A small image classifier, trained from scratch.
Model: 10.5M parameters, 24-pixel images, arch preact_resnet, norm batchnorm, activation relu, depths [4, 7, 7].
Training: adamw at rate 0.0026, 10800 steps, batches of 256, held-out accuracy 100%.
Data: trained on gratings and oriented noise at many angles and scales, 395000 training examples, 7.0 epochs.
Rows from block 7 of a small image classifier, named by matrix and row number. Rows with one number belong to one channel. Each number is 128 + 24 x the weight over its row's rms, rounded and kept within 0 to 255. All counts start at 0. Numbers have three digits each. After the name is the row's rms in percent of the matrix's.
After each channel's rows are labels from the 100 images, of 14848, where the channel reaches its highest value: "colour at peak" is the nearest of a few named colours to the mean colour under the peak. Only what is clearly more common there than usual is listed. The data: gratings and oriented noise at many angles and scales.
# convs0: first 3x3 conv (model.blocks.7.convs.0.weight, 128x128x3x3, each kernel summed), inputs 0-127
# convs1: second 3x3 conv (model.blocks.7.convs.1.weight, 128x128x3x3, transposed, each kernel summed), outputs 0-127

convs0.15 090:119159121123146107195109115163132138158148130139123102144155085134149121164126133130091165156113105109111092132109138091166150148091136136121111107101151125142131113122121110168118132151152139137161084121151091153158145125157156119178096099140089130171147147152151083161138146109143136153172138123140201162117145105114122107167114090135098134108121156114126134152137125127135132092136
convs1.15 096:101063140127120136160093135103149121122134126121130123102148130105088151091119124096132132152131097076108134143100080145165133123113107092147101149106180144115151096145122118125145125111094107099121129138101145121096092143096168116113113140140128163076138129126115153127112097119153105095111105145075138119113123141072126151089119133134127082140172078131110112149137100125172118117107
colour at peak: black

convs0.77 083:135129129145114086177125105128132104095143113121157172066114099114102135085129061108127101084138152115147115145112127120123141140113157133114098092138135135131119129093075113172134132160116144108132101146149111149143102112077138140153125075070136143151108143136127146113077130125115143126110110156115152149107110128122134121146130118126087170136134109110111069146166125090105125111133
convs1.77 090:133141107131134140156089113099128112115044128114110123109173127108143100127138120126090142138140162112135096115108122109144139138152130134084132173135123162112127130109117114149149134154134121109107116114132151113141101108141120146121134151148114209067126111101100134128120131067169092110133103116123148037104133118139107143150144160118142105140155098141121130146104120102158123115099
colour at peak: brown

convs0.64 106:113102139141128130146126089117118117106133138117087096084170123118117168111123114122121090113120123085101128117150116145188096074180123114073086159127129121125100132109109127114079124110112103098137117160122135116109128090092150090140097096138118117114106096152104116132121103147121139136134117101105142093177127153134153128122114134123073095111161109117096132163116096100097093140132
convs1.64 102:117130107112135153094094141125088100102124122087161128110169121156129140092109116130139097131089146191229129099115141141103115162094114089141107142090127104124138134093132124071166109131130115104126106093126077147114092125122138128109124112120106120118122143119125117119135127103106110105128128137147109135095112126108141086120140106109168109141099159133106115094158103102162129107118
colour at peak: brown

convs0.44 087:136114109064093069116114130137120121120116169117153154094109108136142162118152072098114128093129138086100108147159146119127134089122129118110100115113134121108156190115094118119138118112117087101125081082133127108134098118134149133161098104115112083137108120116098111115138142119092133083095098105176104094118093111114127133113138150095122137157127139128153117145138139097088105141147
convs1.44 085:128156131131180138131124146145173107157123109119126106139144148121136090104114147112149121161139108146083122118127093131165139177168121147119156105127158126136095107135099118096139126147155114112101116143119114124161110098163103151097125162144098178074127110108143148128116115081177138131117086099093104143120151103114108146134099091094108095125141130142136123086138115130193157128086
colour at peak: pink

convs0.82 116:143102130072096169176110063145137136128145153157151163147139118118133108136137113132122127091129099103072119186110149116158142130102146112100083129144135122102093153112143131094114115111131090116142132103149102155109142061145145100145111108121152120153096144210134157131141132147096117134158128175137154136129145125092141130150114131121100121139102131120138135156146140111129144134142
convs1.82 103:129136132165123165129112135099116090100133139109116096141178134129110135122142107119131112159130099104083101162101071125155097102100128115150135089128140106105105130116122118121160119145093097073117138180115123123116109103100130120111109138136128157074134078106112122107102078082132090106124107148108083106134126113080155113124115114116080079146122111128132131096128101119135102154126
colour at peak: brown

convs0.83 077:104145087113162113130105137156075127101117097135089146158151103130104099165117147137122121131137156077154114156113095096133152102143094130102118122132102108155145109112120118106082112110163132132068144162132096123131153058160090141135146115118117104087120106145097134144141126086111113165113141135147127113095100080098087138135114120118149119126131097111155137176146120127113141126100
convs1.83 083:108099121129094156117135093102166126183126155128116117166124113115126154142101118130143132124124098106136125146134102143113180078138108114138113089063153119117145137128092101112140156132093119131114135123111109144121148158151166173129071139094110154115100153106127117138093150094153138108116126126103158152103115107126141123138120107143167073125166102124148115149096082162182127125097
colour at peak: brown

convs0.119 084:126110086151102073112126130131131128117105146128132111147108123082130157126138116068104100138136138089134142197126124123093113125083120131096126097129076133149137117096124117159095145098116132121130146132111114156152143107145132120086117106085110081137111104143143133136084101142136122130112124137132119125115116123116062103161125078109109139091137178139124110184134111093091108106148
convs1.119 112:102140142137150185100085112139163106136097118124132130130134076137123128104126131143124154122106154141098103122110083116175116133140115155154129119144163107074112121107120097106149148165137097121112107132166161131126113141110124168141150166122143199070153160130125121137134124076179126123139100114116146112099136142115126166139143161119135125150178086137133134121130126126183121113097
colour at peak: brown